{
  "crop_scale_min": 0.8,
  "questions_per_image": 8,
  "encoder_arch": "resnet",
  "encoder_norm": "batchnorm",
  "encoder_kernel_size": 3,
  "fusion_encoder_norm_position": "pre",
  "fusion_encoder_activation": "gelu",
  "fusion_encoder_parallel_block": false,
  "fusion_encoder_inner_norm": false,
  "fusion_encoder_positions": "rope",
  "orthogonalizer": "polar_express",
  "steps": 9400,
  "epochs": 12.3,
  "weight_decay": 0.05
}
Rows from block 5 of the image encoder of a small model that answers yes/no questions on an image's attributes, named by matrix and row number. Rows with one number belong to one channel. Each number is 500 + 50 x the weight over its row's rms, rounded and kept within 0 to 999. All counts start at 0. Numbers have three digits each.
After each channel's rows are labels from the 100 images, of 14848, where the channel reaches its highest value: "top examples" is what is common among them. Only what is clearly more common there than usual is listed. The data: simulated telescope pictures of galaxies. In brackets: how many of the 100, against the usual share in percent.
# convs0: first 3x3 conv (encoder.blocks.5.convs.0.weight, 144x144x3x3, each kernel summed), inputs 0-143
# convs1: second 3x3 conv (encoder.blocks.5.convs.1.weight, 144x144x3x3, transposed, each kernel summed), outputs 0-143

convs0.58:451451395534388495515448445483464503468498562457475498505487539474623499535516430400523462393433462551518548547569423465482533481486430511479486480490492493470442414514502524471490585578506520525581438455550531494522454516406469524556518396456462497517494579614533525551495391552562569457496615500401485532441565463574428451514514454562445476538415472492537518491527425419470494430515513468525500580430521508513465531446468483471436
convs1.58:508516455475555475526572477516505488424447470500471454561481531519530477459534510513533478503501489607457570494445574543447480531412574505510485517464462382412501464528561534641415395573504572531568400496474507480526490445492484490503456531444434459569495444593611571519485384583551511474506495508574499454532478531511506520499531505501438566595608464552568535500468528399459475545510528541408499500480510626568494474508512523447467
top examples: barred spiral (81 vs 9.1); winding: anticlockwise outward (49 vs 13.4); winding: clockwise outward (49 vs 13.7)

convs0.8:504576560437515424454502479502504496492465444483514492485527599542446591610537557473517529387525499526535546516518498496499502471473510519566436452562503418489506562460439608491460467529532480528585465476534421417498482411400477517525506454430486510465506552579535482504471476575587543448489515500500477531451536511652522469521485492514526523660522478471481523470635587491480522490396513521436405487524580577493470550495517583484565
convs1.8:576510593489474492572539440583467494517527471552632489598471450458494419516560461461495603517570476465438512499501460447529496473451485550536575530531560445462493449589511488598461517534553445612633381513494517483504507444433484499401472488519519475547480493487615589543432470507546485456470587484438419569469547489527530528541495500568473568469605474567520509488524451544535575474540555564522507519551500509543447553434495509477511
top examples: many stars (70 vs 34.9); winding: clockwise outward (57 vs 13.7); two-armed spiral (37 vs 9)

convs0.102:538378543455419504482487486532541407486361546436452465481532510487419509525446436471489447497460512507478517490475485589485529468433540477484514542450531506528479623487458501539502454513467468411459533582513466444503493505409485527387482547476505462459496538403430502560471420618447427469540400468584463547499486494437477514443474506461460448385575472502483534496399598560442532486516482551515422511559484592455425475497529534558497
convs1.102:487517457498477476539532504519443514500456515548537478384449411503497445495567453555456499508539470445550575452495386532448508448531602477511440449585528562505504465536504553549476575545553358432526510431591489444482538468436499499515522421454499515449459518532591559458505515436442543514535543477553464430488419538439536522526565541510610561463445491509552409510361449508561518470491490571425440480490456416571506556581510554508522
top examples: winding: anticlockwise outward (100 vs 13.4); barred spiral (52 vs 9.1); kind: many-armed spiral (48 vs 8.9)

convs0.130:409583469422349499475595498494425479488562509502463520504473523498448449546450501429539566502439527497503517437548464473442519469530464421564450462561384533547381452568484515485553532545462551475542459496522475512513475489513422475455508420481343514539518535434434521483481479469440487528403457506444444432406507514504437478485536502479478560625526550482504519522532475505482467444420515573539449480499418494588420438530492556521425
convs1.130:538487448464503414532602499476517581492536507530421509516468505518518456489533416468548514566483512547519539522461533497461503505587525434385497585475649410526515440501486572530544619558571421531533535489578529467519513448534466488532498449552493500470424508560541477525507499480436387436508548548466577508521563446495599480502492453440540534511348438503470432490539478454500514483387502518511496504513565658508486481510445459557517
top examples: many-armed spiral (79 vs 8.9); winding: clockwise outward (58 vs 13.7)

convs0.73:506375452537558508459507565464599510476508496500512545449427467434512430407509488447472586480406520525535497531572495474501405548527419434452496457437481564540543478500481505422455558518516530485468673413497450540511492467586527486517499400505454585538489378512521474530538494474464522565544477492456523508528483453511520480500443455427527563646425468540500476483464480438444502492513452517598467530520446447579531460546529403516554
convs1.73:597466463502583509570545551587452452475491492517479520489464546484522499525446531501491544524422567536489534493557552489462438527492521424487539530525475447568560545554550546423474546500517480430383552512534555475577546506564587506519643537508446545478461488620518523532486500524406527465494414480569506501491489397551468513449538483508501516531480483500555480494319522499505488415518483522503602512569529597476574584621530432499507
top examples: many stars (69 vs 34.9)

convs0.122:481579452529535530642469475459550570451473544515576483544446599557430470564461440524499509557487468509484480480534520508488451533564511382485552534538538602519541556504546546447488506539531453567514489670506491457478508492512525512627470488606546516552492427472436485578551474484561448543520584529591501507556490565386589484564548503638545458438534437543490507528522472480544500516498465482471502489521445485451479447500525529507576
convs1.122:489593517525471495489472481557479547533532536524396513508441355526576480535505441427505533508516465491512528424540464519560466525552538484437524495577503564444554458469485416512542509458520479503498488462488504481531403491483544538457572546353560540472443559551421456389473550410638458502513590504421534519459550569555524493503485619545510528495477524494509487594561460500483521602520431556449556573496557480489603512459539506529551
top examples: winding: clockwise outward (59 vs 13.7); barred spiral (56 vs 9.1); kind: irregular (25 vs 9.4)

convs0.10:446625420530315505488548566633487462513521528441526467557453445506526541493508413437497561460515495529517516524437480421482538546518448482452517422556495473527539414467476538465456492520528399454500509434507422454490448454493481584456463488407552575520480520569531515457496528551451519504532548527417460520478513399500504555505502453470587548630423487470500520513492491514387502569502438505508457492503462480476548548577472583570552
convs1.10:554508496504420525482460549503528517526449484507457554404470440488581610523470478515504492504453522472551498541445574476600507501560515576504435542486521484533564578492529509522468469492348489449508522431533575432447535443497457527613568520487484556510578549540546431504477580514534630477564499444487487561567488384503523401508480575478482539613489440481435487495499446469476540471455521565521521482429475637499499533565485443461411
top examples: winding: clockwise outward (48 vs 13.7); barred spiral (44 vs 9.1); kind: two-armed spiral (37 vs 9)

convs0.50:486547609428454457519466507475487568577524506377517510478521447519491588482485529465441610561549513523463436467683454477471475552546431535528476421532525502546473504420471447574410469484414366535479465490566521530455484581464448459531523472460470593533600596482573442467457552410526469459545493510480460505509495456498563463502516500486482487562503444520429466493619509511439485482463475532432516498531452475477515464478420541524550
convs1.50:502472461559594529548376467622502493559465553469475545503387424513501475551587485464451527509493450490504449472516505485474415559539467533471453452430467449574583534500471516534557475511492447543489578559434460461456345462500485579513538506597514600452483478567536504521474552555558525518437447475485483494499473407417464571459524468498555431488453434470531520472548445478438550481470455478483619598501511437494558438423482467549472
top examples: bright star with spikes (91 vs 25.5)

convs0.112:533471514484446479482484452530508463459363435508477430561493478492471470508523494475494466435542489446552515564553477492493485491412427507515461466457543500419517488495536518500459515498507509381502393548506511408446420497362469448445441478561491506493477459460502474492424515520421478467563451476454420521533554539495512463514485485581518409264558530527504482460422587467482500431538508510480493449430520537506491421459508627446459
convs1.112:535430507539602488522480508500511463547375451493448459601518527596486541490504408487562534459513435504524522441500412530392453530513495501425526438602464531457485600434534500497514490542519453501453425476516477498522562419467485509476594481503494533441590473544490533462522552569492547498497471496561582446485482599487541539413514503551558494372385518604542481448456552514424536532514523571480508470526482490460551639547535529559517
top examples: star cluster (66 vs 9.1)

convs0.116:440528475386383546470566544447512427458555571460488467557497588395468538520577552494521515519462471521531464493473472433509451558516382487509533417393475514533528532383509435479493496488534544457479485446527575435520532505453484399487405478393408512586436496437481471538537512537473467503476389491475482464500483495487498449452514562534500571401519538471573466454455472495482476481482581443507403518448498456494414536516471501491381
convs1.116:504470487639387401572523510590553587563546427469504500505544458548451476510563475468470404495484493554513541454512481510467526458668447561539540476540483515623520427429457483553542523533541475557509532507528452577565410478490548446521478488456555485424478543503488573501478493549537536539537439494441494534468490375489440522564492517485421549481510616471479540410552501495481483440431554479496468510546496507439449598561473489525481
top examples: lensed arc (61 vs 9.1)

convs0.14:569436412457505519434547498667538463497508540535478458522604452536509435541531449515496548521440483435462462552431520576477505502517544513501640593574551599521475537413507505530499487520455527489526458513510522517435510502477507547514482425552395479422502543475527425503580433611560655469545490446502503467495450507490511511486565584477441499453422500513511537527495541389491547461446526525500525502440526586601518477519441507501468
convs1.14:645429447454523595424427486489612564576451482454508487498534539472527528415558555593488518499494533477428445514474501470541523440494453455388447534468499474483523476587527440442491593536463449452587560494580532510477502501520499573489448483467474546499511576517543448521504532450502515458354467433430497469597427508531522484554410532438469415473502475571485426508477542479518519519476514492501431433546485549504458403436519569561451
top examples: barred spiral (89 vs 9.1); winding: anticlockwise outward (56 vs 13.4); winding: clockwise outward (40 vs 13.7)

convs0.29:483558486488479480518478437455410501427465525473525434560473528468465526491514459481508460449461443449573491575483443432497511496400439487516403444445502571571498464470537466482472494458541491482472437510560590410509432528426494428498507455436477450419472513471466451484451543532454429512498366477416529486483542514569466514470505514522585461254556562428523444515453498570489490427590504533525446496443532457509470421482505509486485
convs1.29:489429462530557464470538522473513447447462467436568451561513448588479550456603509478543499399508462591501503415488466486402481533520508521503543457496461432554463543514480495495497455459604414473446379491526504459556495453458512451491530495445516458380513501551492491540521464518513457446474449508579484443565470524562457516519496503609468533399459655560448551471468598547469491513518529466491423491497582443626521597546484552556501
top examples: bright star with spikes (86 vs 25.5); star cluster (25 vs 9.1)

convs0.46:437574544443502527518577502427451511353450446543491490545508513484460532579517418469483479538528529502545492423550546452512537534551554484562419432462453433443436557517456552483517478503518570409483523463542491530496533512542487416331458480520517469496523424476454510459503485480464490468549437500532444490369531490497504455462514498430480522652465455495455443463555465429494569373415457479501479470471464449544462377497477529464456
convs1.46:439532520511509447559569446512485515473548522447543520569401513482503462396545413460552506497473446436575505475451499484451451472472542521422502490447610506499522556467456561458531539450527441438515458520527510429434468546534524524456409498564557408472506478609520528519430590483517489448530575529443553520493614397522585516475462454496534548432492354451525428555538509495554521507417449404476498555556538594449473481473489432525551
top examples: many-armed spiral (92 vs 8.9); winding: clockwise outward (55 vs 13.7); winding: anticlockwise outward (37 vs 13.4)

convs0.89:420574517512502413488474462520417416399518384479541468502511524469452568485465439483471514492526473537479475396551514461482481434484486577514515421464458470464416556568430539462529488451489587427548490453530429519451485546552457446401474524568516480562472418462442541517476459585499542529557547489481557528438545439471486399397424474553522493528435473460517463481523454436528410444496540434518505524510450477578450451452388480392444
convs1.89:355479518560512506434434504511526393487463462491444481533504557540426557508576503475490518526471508520594491542539465569445522455525460595492514524570528584502504549557517424475500466545520554550474473518544495424514394573527456495475473445570619530545503522543532545533486584557467491438487507521595514496509587482526538477427474500526585409503536579433476441483596477605546579563587546478473519598501566519562500492427531435504442
top examples: bright star with spikes (84 vs 25.5); many stars (66 vs 34.9)

convs0.77:492401502441506576569532510527534469515482514491503515489539472488486460574544504542483543476476506536408489516531554494446420530572484433549542474479610524560470539482534462457533518535529591500565534466526577502574495383620484474541528552573517563414477475494455512556486469538518565422526434529526561473493489554445562479435532486444560555398488404527488513466339547506458513535473451551510487437513407503521501455551436328526454
convs1.77:519526485513521488469540465476501545486525618484531568434531515510581481513524493564583466504521543567581518487476425556554434449559492484377549469555406582457438455422484537523410583496532432416434511409448565436504436537485509483477589463409500499505529501531445453484519546498543498602510496557510462438539459504510420531473441512562488473452473436473517569495458488424544497551448485456453468609521488600551521585488535637442488
top examples: two-armed spiral (74 vs 9); winding: clockwise outward (60 vs 13.7); winding: anticlockwise outward (40 vs 13.4)

convs0.105:440471482455456524483563578532524470490357368433539537450509576500457495539596458508443471482537537525523493466484569326553522523489327600494492505524492442504490531503527484536513517459512546519602532427523428441538541415484538515549478558469546487488548490488534526523487412538499559505563486484504500493379557407506460489476504535421499530429565577459539514490527503509498564448428616478498460588505490514519451520540519493480474
convs1.105:507438514495496462545551504505455457464566495496573496519527499434521498559509463567514455464634482555523599466464530478533551502486432534537483552530564500530458371604526593584459550536560498568567479521469485519588544481489535484538454506463512471487483445557431551514506470507610494532434464518483441501546525426553487448430464510551559416434555551543458593496393559488591502501465571562483485617439451530540456520468516615422564
top examples: two-armed spiral (82 vs 9); tilted (64 vs 18.3); winding: anticlockwise outward (63 vs 13.4)

convs0.85:522559508486550560484530506591537539551561637556448537500576568462511608465542600492522465617460518480562532551529492488483519531535397465545461483483539487536522555549514502498457453558488587529529447521556500420501509569472518556626529344496450507521510494463412470539518466551485569479509521441532505480525523398565534443478507477514456553393425540527476473480355445453510533466461583466528427535511486471522470460525503445484444
convs1.85:526390496551482455392529526511529476502499540518534429548489501474556452407556529483528507449455505598480534447464475546530553461569546544487465526509554448565522389443545482428532602511557587556539515510499536540545482495447502451600480494406515497473491650519491450504485534530599462555478486474395485535485518439586492502505592505497543534516510470555477603510450547465569485440438509450489490563478519467470556504521540562567324
top examples: flattened elliptical (70 vs 9)

convs0.22:477522495522533478450482374527482407467371466533480453490511422467527545499466496496587416513485437515531518567421536451463525479365534561423461530475493483469474550547491592523413435527451463514524462548490572343498423586383512491509393489482473480468478497569507466559462408550509565484495533549594535497536476480556471590512422494503541493465529474519531506493520599494525492433561523543507503481508548574431557532494532579435521
convs1.22:428413517446536450523503476446470452385525532456486410478550480537556468501489506532523490477535464473556545435387441610396507459419543454498460526526466533450431532501492473536398485446436461604491370467476475380559451512440496474489498494488457514498459471474429530534549463500398448440517535468586410501514386532506425525498475519608502412376482442548457474521538508545540438507452482481456510475473484544499475541462448542514470
top examples: lensed arc (48 vs 9.1); barred spiral (45 vs 9.1)

convs0.96:519486510481539461473483524598548520516600590541549474420462443569413386448551503521512541494569554484463518402610550585508594533511417507410508513531549438515496517391522492465467547500486424577456467547519474451491496580538517470578475451519395567514497576429502448495455430564587541526473473443491470542590470427472530526530527412622462478491493444419446554502484518541564519458508452557514511525488534436466505474532532451485543
convs1.96:582413516489575559494378472385524578546466511416587442434501450489538486436538505532502489550489378507479454552533484517562471533481484474494460425497496487495572426501451475500463436460507469668577493524475500526486512575514489525511540537626500463442540524565580485453512485499477495587466458546559479435458476501508503521469411566490409453484416589504505525491452452487411499491457524482454467562538450513485615541570534416546496
top examples: flattened elliptical (80 vs 9)

convs0.111:422539470555479479511537386468448414472521573467574469518431538422453480450496463491530469408432460470544449458396484498439455507510534435418476486475480476499571462544446478480523491499503495542533424513518534371472423403413507465573548449466538493501482513515405540473473380409536436510453450511390538493509573457530403518482507596401484513538468488514516448461427528487529519500522406592531498496480464442511514402507544419493461
convs1.111:542463466479487511462506505468485501534450527515583461471505451553515438462529560571499458428506474541489441565506466440460591467467375535496529511512471442471433393541470482436483426554462462481486486386459525487502519445460626468541452452557439445391526577447613522478446462489447515435472511524536478514617499486523507476558531443551461504493433598474501551539401530547514526433500546484521531565441638543501542578517499530623539
top examples: flattened elliptical (72 vs 9); merging pair (25 vs 8.9)

convs0.90:472618519479539436508491491479453434436461467530544482608498565460448552518535475490444495624469532531526452463537533501481466489506510547492538486478513527543475589419505538412563547531530544405521523474538557451475503539503461474438499465542544500453540445500409468524522499455506552423554454486530526542364553519390503491398428459554497490653439434486476515502572459421518482398529516497590405420575416481521482451507507465467444
convs1.90:437580573543483461553516522485506454480501536500638511509484478530617432453483433443546519541444508448549468477543510529522522429493478477539450528562567517495465582545540472522518505506551600586461425501555486436406461504471486393476546441598589475565501491595439527422479566520468540498594556472464514489512609480515574481533570471447516554475512515458593497488483446506602547526530493413495514579485582584588463492450559516532495
top examples: two-armed spiral (31 vs 9); merging pair (27 vs 8.9)

convs0.143:441455540533543459476433521515519508509532548449566492521456456437531563585489517547528573588512539524492433506453553538469597549488580502467470608503599426487486462486548331407497502476587447577501545519428498511588498474551548476519496464522495434561491531540469451602532444437524587492430572539541534524529507500604545461450519516542547503479487553585508451511485397528484506482478419438573457470493477465380497538540553481442456
convs1.143:443459458425446550446496554426482451502429556447481458476485513538362521432512484518489443488460427499540460409458393481497518562523487468462452522470477510455508419608532489474390515508484450612574447440487463476539428532543618596509458599430533464503448631527541487514527485456530421504484436430490457491475467397492509485477476529448484513442433511471428521539492528522572487519491417467502451464454515441495566464515473472565391
top examples: barred spiral (84 vs 9.1); winding: anticlockwise outward (68 vs 13.4); tilted (51 vs 18.3)

convs0.40:553581531515522464496505505443491487574409439459597509494475467404509447379491480485459505553542484513487514467453611447547549527479478554417565460478420496417605455512480519549464427418470481481412462516471481504537484440488450443451468620441446466510446517568606595548476518570495401524544441482416481556480462410510418499444489546508479517575516555464534523459542564570419523474550469543466437510464519462479514518439568562463520
convs1.40:525378509463571457500492500377480454521490456450522523350567458520499472544501465499517460397589515458500466586571474437468442539465507472466482371508527517492535470492506454527470524489468470537532454452505509463450505563531467564550480504607450469474460470513499497435484508498424427515467504529503531415510458582450497553497618609488471443513496597443445449507517553558496536391484417600486574468484446542469522598524544471552583
top examples: lensed arc (97 vs 9.1)

convs0.25:464437528437483464475495526364439493493465528444499484514495504461373545508477499508547549539544452393450466517486612469495470532567444532469521487435560566484546557529428416540449392471530424529452430468405542557538552490455536415543432520439556396436509568431555478436573476492544417532516392485482417463460527591499473474493525424490522528563429528486424503506539512429486460495496450501530432483489505593430497518454449504519534
convs1.25:560483503446466485569586465438598538472478540512513526436523555491567496439434427446494430547475535502587538520505489441568502518479501538427423393536457546425515453396447580496493432439493470542510565472513456531505447432522487533561484437486494469466417466491486477486497634578519459483459519467505432514488397586465508578530489616503528414540519460396564508534519527616434537495458466555452430551447521471473474551534590502531461
top examples: winding: anticlockwise outward (53 vs 13.4); barred spiral (46 vs 9.1); kind: two-armed spiral (36 vs 9)

convs0.133:490524498457506545465530477408510583430608601502484558509500551505449444392406529517426439504532505490458470610493428561511540523577561544462575468457545493561528532517505606465521464497511509442612446557521475450417570526478517461553496463524502451424490488533440591454551468515539460509584386486485454503516542506563512515519555661519486545553523472584531482543501554480508374494540481514538559552465584526489509480517511436546502
convs1.133:620403500442571583409527538423520476578477393518548450402555528477523460462570533491479489449502562540457455456512586455452435572509447446538558437551465514526466369494441427530527477492487559647470505525458526531480474479500521557506421396545457517458469579461616482505486525475484491541441512495451532531502465456464449580559469499462463387508505602502538560541518457506484590513508535476498458530461493455523520501512448448541548
top examples: flattened elliptical (73 vs 9)

convs0.92:598490476490531431464489464665581521529587498528455543498542404497483444545478488441538500484457483414491524516468533581550539455543538532469602462531469519458506501391445486517527491490428426510492459534476489549448537508419483538576507328531548483534539536419436384543549529605550673535518548475491466456492484511515480472521510418436467499558481506513421515510566493468457495475515502486513491463520497540438476510450418536529436
convs1.92:632467481482549525483498472491625556605450476530413487527578566438538478490549436598458549419494499416438439511515480496519534539441452419543484586460503488400544494570530445468452549507490481504603491481494502425461453516517505512434427484476460475456465601424441424509480485452468479406401487420485523499578440554457486516518451510453439480458406506588469506463566522447535545545427566547441469464537509481480466488468559487503424
top examples: barred spiral (100 vs 9.1); tilted (78 vs 18.3); winding: clockwise outward (55 vs 13.7)

convs0.83:506670469544523532547501500501502437499483468528476525662512468519526487477567396536485507540507514570478470516550428557556517467499642513499547563498508498468577467478538539442474564549537371502512495488491572455498493586479536531415529519543573519526551419527503518470514539540502434593629523538477606516443580427486586473491480452478525494450465449502525442484482480543552439479582480560522483512455467362501492459502494454452528
convs1.83:471589479617402496456466468510474455506482510433485527502538568473466494526480540534466559501597471490493459499505524518483491495570572623539502474572448528570393511540522464515481463482538529541524512441475512457545566692434505494524511550543612501465597460464512434455558531506489516537497516560436458547462535494440475493481467484572549518537544488466518481600458469509492475485530504543372515602424498395431613412511478475561479
top examples: bright star with spikes (97 vs 25.5)

convs0.82:467384486403468566486490497595420513593490463455489499468444488502486565609529510441574551454463512504446484500611524462515503528438399510543389539463481543550493469497552391571495571601520420480457482556525487441495481468486529503523470420471416475501583468461475509500462497488494680562515554474486469508502543610624500507532535492450581485526552526484557518501534419588470512500530487468546472539509557508490534560577524503491475
convs1.82:416508501533500578528452500615543467577511526539516555572500491473500499652534571450438489426562505537519484534508448513412559492447483642470413520495509475546519494546470516544458510525548533569435543401506568453550570502521485489491530517574529474482449549566562515507490472508501624442442566524440517501515511491567465402494460495520483559566675497530477418431514438502477575514472509507523562483519467503490468553482443485429396
top examples: two-armed spiral (71 vs 9); winding: anticlockwise outward (51 vs 13.4); winding: clockwise outward (49 vs 13.7)

convs0.94:422586487536545557540507521500497553515485539383514526426502537515459456447476485496494526416547463437399455560478559482502586533598505499465496465551480547477515423445571520434484464571517535640543483524403523461514460542515481504668591495423476544512494457506468452427515440546555488623522507526513566431513463451457463490491510493578431544571481450471539533460471482507497484539538496492517475605436428454496529644523543486494462
convs1.94:514413438473479478435476538488509481441483524415486505435498467567453624493472465529520490535540476591452464531532501410508524504503525541514535488538570536604467499516488534506537498557477499548583514555504436525463479495509456592523504514521554489497517460415445523537505437514542498514645407506551500479530551592498503504507533642452493491520527516555450662522511557503525457500484567477459476642450482611555607598498490419566536
top examples: many stars (64 vs 34.9); round elliptical (51 vs 8.9)

convs0.120:458513520568545551482497535428520445507534527516568516467469601531584525457531488571464389464457550575597451511517515447442414568492508504534549462438489567525589560521483525554506560527544588473537510506636522457543486536502605486582412494550462523493470541551508588484484447412513489476510563544512620486561573423506502537484489539530453491385488542496452486472455569521622480507566545512563559507519552460578494510495487392525525
convs1.120:520458494482491500506463478562567592538530519542492501507529476520487457532574577617520533470515502527361481493479590497551480453486533534486556502561547477437441410438494418401446476428475553515511504449376450547465498517552410494544492480460504505452542508488434478538490505561574604552495534601468489433490576500449440499552510496551499443522526500486514584483532552490534510510520384433448480587464519613469549452459508507421657
top examples: barred spiral (55 vs 9.1); winding: clockwise outward (40 vs 13.7); kind: merging pair (27 vs 8.9)

convs0.30:443492453459443517510519521451491510544565576502494534506442434515438546521501544429468498516469508478455449505558461472436427472467513437473411559440523507506467417471445484472585525521454576503431503399412479480598499524522434516448481530487404474565523555609620461496558485441510318510481561489424578527492497527559435523571493421408496484413593472452512500531517452532510526472517570483528489501563559542494475492418526517456604
convs1.30:465518476464429549450506470471563496521594534493536536458495467484406513524559510542581379563554472448470416634437480492522497480514429500491456531418488484511514515474537511429399512445490449541431492396431503507521488579540628521481490590409558474530484542589582482561488514504423572494412553476538491484596543371469443532534498497524481502430504540555466494493396523550437494520487443492529463533436484510503593467480432507489554
top examples: flattened elliptical (51 vs 9)

convs0.135:587558491533401516454504505560536455503627514450541482486534463443538478480531529516488602500525481497383483552523539480524480545478463460453562496475526483488468408495463527444558528541427439560395386508386586532472449430565527510471451555505459501520455588507543466543442530571562612481517510463367506518503490573460516481580560465391457582492404521481592545505523496512475500452517477580475493441490548506469505486530571463537565
convs1.135:564477474470385549465454512481519575528504525419474479467510516502526547416510525460493353443610484408495524490430447522497496451554499541451444366518463544494508490445500471451488438483420506550491510429496537515461489428570550496505449541498497539434422558588577490438400436517576464499560490457406447472562428467449513540513544507467441408562574497517447509507558505557469540522396502499451543552450428448452595494547526479571492
top examples: flattened elliptical (75 vs 9); barred spiral (25 vs 9.1)

convs0.38:518548555498511488534536463491476539446670630473575464415513505555438542473436548395549535495566436504485508485430505522504498524544514468559538451483544446493488535474581494482504427510452539512525496481523532496391521356560432495530472512487441454610513465516513502491457532450490530463468457503536467480450533454536485512495511477500493530609505418416546531491646411412441515505484542517529430548414529444514429393480410474499477
convs1.38:492493550483520514504486516476522548570602447498477452453510470299477473442561510500421504521546626481493455456534466486542466596483498450505465454468503545525532536487538492493523495451501567498550500550580502525542535436478458466478514485466499446465605575480474537438555500538541508508517554478373478577545565428460588477560475530369471461464457489472476560469539457550440522433509481460474483478579550461454471530519475307433525
top examples: many stars (71 vs 34.9); round elliptical (43 vs 8.9)

convs0.99:433622502452435560495481523578456428510528497528505458508471420479572659445466394455473590403528479511496483407484497508527476471460542598501436484474461436554488439492484509521501441510486427412398530457503474473459472444451453559505524541462628445452545470534496486419521514473506498474484560491396499585494510374499533480481510504465551510505428519522547559530451455510427490538517522476462462455634530437484469541554583516502538
convs1.99:599493401441446511465430552458448453483519453515575565426532496474500518520494567565473524518445503439515460534471590496473529485466430471460439518600496552519583593422504497513482523459449564488529545455609549486453591529516512533569458499395436490517579551500467445510571552427520680458489511438503536579494476491520569496487484479526487434445546461409442523450445437479495604512503401544506563496453499510517505534509509470461400
top examples: winding: clockwise outward (90 vs 13.7); barred spiral (51 vs 9.1); kind: two-armed spiral (49 vs 9)

convs0.26:485529431530603564483541464527475531552437580550516503459516495531485544417466490523442423461489454520591527518503474466525471554473518579500498509537465419553548544521542495506572532473494457446552465539536481444433445465524472574641526523496447488596490399424478405513472466537525408517530498430572543460456516470326510490499470447552539432488531455536465489481555519436551546580548513523489545443548367477563487428472400566511480
convs1.26:534451546471635421379405497551559522493522510499551470489526461473543501514556498607433598504512520452493472422526543555508515492489549472348485631475596516528494506488578505483550548438583516484480527466429430496479506551505480539487503493557530546469528492561426515523440584460481482557515547569453641560480509453469518469522484484531447455458416460470528460634510475514532472521496475514534479566481556622483573465468490477451516
top examples: two-armed spiral (48 vs 9); round elliptical (33 vs 8.9)

convs0.106:460487416433552502527589529566451481385588464449542495466428575500510443498564465478448508552527497472442469479463485361460450558583617453535503450497516510536520525418476480527480534404544500527525454536536493489540534495505454383526474439483356480577416518398452467431489496511428523484436429456513508434392563511530441535480484498481522490497551510504548431529526414498506522452550409438533476498479520524542398503479414492466511
convs1.106:547385582434471470435503435506545619527541461557519500586435437452519497427529530494515536480400567572547564506397561553434511460447500555465498468506478534495509453524458481484626495493573485467369521481477454508413547509565561584480453486563399403488532487492454554519522550404496438516487499548484493478494592451579500497600526452446448501506498576558484501501455512487477612458456452449490548526548553522541526507465498457457540
top examples: flattened elliptical (36 vs 9); many-armed spiral (29 vs 8.9)

convs0.126:450467541511343459626567501543445520544468509467532473444501602522462519496530461443531515473473468496515468451509486432410489524513477478484509612511542498451563536400498553569503551475500380531491526546584493470589494471442431401499527527420396644555527535527519546526473520510453542512512532491493522457453488539581494447447506542543479571553483509496519519411474377500519575419487462559474443570480527493547489460471560591450473
convs1.126:442578445484532552485484487481487524542472454519539522527531436521445448663461553469481541566502501542459585479504539504545606561512494515457447623538467435534502464606475499585547525469535535592521518502509469567586488444429465484422525447455461468513521487415534575480535562498616506418440535449495601446503584453545457460465464481510458463490516554477532444518479524516484449496461488567503507537487488583641444602442431471523455
top examples: two-armed spiral (45 vs 9); lensed arc (45 vs 9.1)

convs0.69:503515452457562530530538493466502525529517595559502458500526557505545635468431611496486499542488497495561532513491540561463481552502482505554532471542492476528524621457561449475528483539470607490511471476597558426448482529484523504661572450553548508429540465545504498421508455498523569481410483490549493471535456508587458531503495497493460567375437507502451490494369503451501523571498496492545499442467526405522476494505536320553429
convs1.69:521471471514589479504488455484503490496433502404560487473476540508637497480580540560528530463434447604464471499502450619494520419541441511463476504503490509552465491424569502412503486450524609546544506459531501509467460526501490428576480472524488524524499657592516462447515458585546565514546455468430483469506537460569535466446604496563486479556533530465528575494499482457531516463501471361486523622477486463553489407480495555623487
top examples: bright star with spikes (95 vs 25.5)

convs0.74:542566563500555479392462477511509480499488475440465451546418463471481518444577530489471528480574505460563567421602468478569464496582533408491415441472455507538579485531540446566455496414515402540422447513504549472518462561471549479570453419432513523440507515499509516458476606507555475563552443477573494594636517425492533564481484472495527471610511483480457514539510490525460438536539534542510439465544589503404476545484527602534576
convs1.74:496421524556514530558523517453506439483491503496627505422497512534433503437491507442514483504513411538403507494488583498534443572464470548446568394465427499485534467543431417536493421461489522626484521516531426489521547495593477420513472540515530497482512553570582630525521485551458473429457471444502543374451523553469514493509504631512537440485524532406532523495506493505387512548566528489445511594392462502482535546527561478550525
top examples: winding: clockwise outward (55 vs 13.7); two-armed spiral (51 vs 9); kind: barred spiral (40 vs 9.1)

convs0.115:517556454519175530471513521465524432504472547513505489506477460456489490486533479408550502427457498501540492564451506435478502484557442460510467523481517532573430466469561485469524496505490505441465443480518601434494434513432455523484566402475462524535425475543503506546471504578539489472504477540416416488547492536534507504542465458500527579454469444497549542519493418557385492499486463477561505472535527471511517431586563501556482
convs1.115:540507553387482482446470498429493514501438548497506430541497497495517490513468399436543545525520467505504550463472473492482524516554503465420536472438483469528586513539514537492423458588491516584450472442496607433462413401469458457546543494482517461475485486576463437489461407577461519496465502428633501481610430490569546524529516542526543544545540498547586506462481508439456476487422469574456579496485519648606558533610447560519458
top examples: noisy (94 vs 30.2); edge-on disc (49 vs 9.3)

convs0.72:473540534488515489525498502489499495484476493588482545572425514478484519547472416503536503460466462550514486470548421505558528556540601569480492513520527400434485442636528516478515531541493520407532464451459549522486502503441486548473460452517539576538545500686637581503511494451563406508489541421404552545428507510519597482492443481435468484478407437563489585508514382564496487507552503544565526440538509471441519532457576497443539
convs1.72:514540507473487517513502464470435466445451467379553508494444516525509475401465651613503565556484467476507509525477526491488523471506526466447555404480473442428533538523496459450371450403512643576535539506452516520560570526564426579564410425475481405457555559538561537536455375477449545447520554530494498458521523474456442510516566544514499503486536523431526480561465510471565541463545436510494493489449431504438467474511435469537433
top examples: winding: clockwise outward (73 vs 13.7); barred spiral (72 vs 9.1); tilted (41 vs 18.3)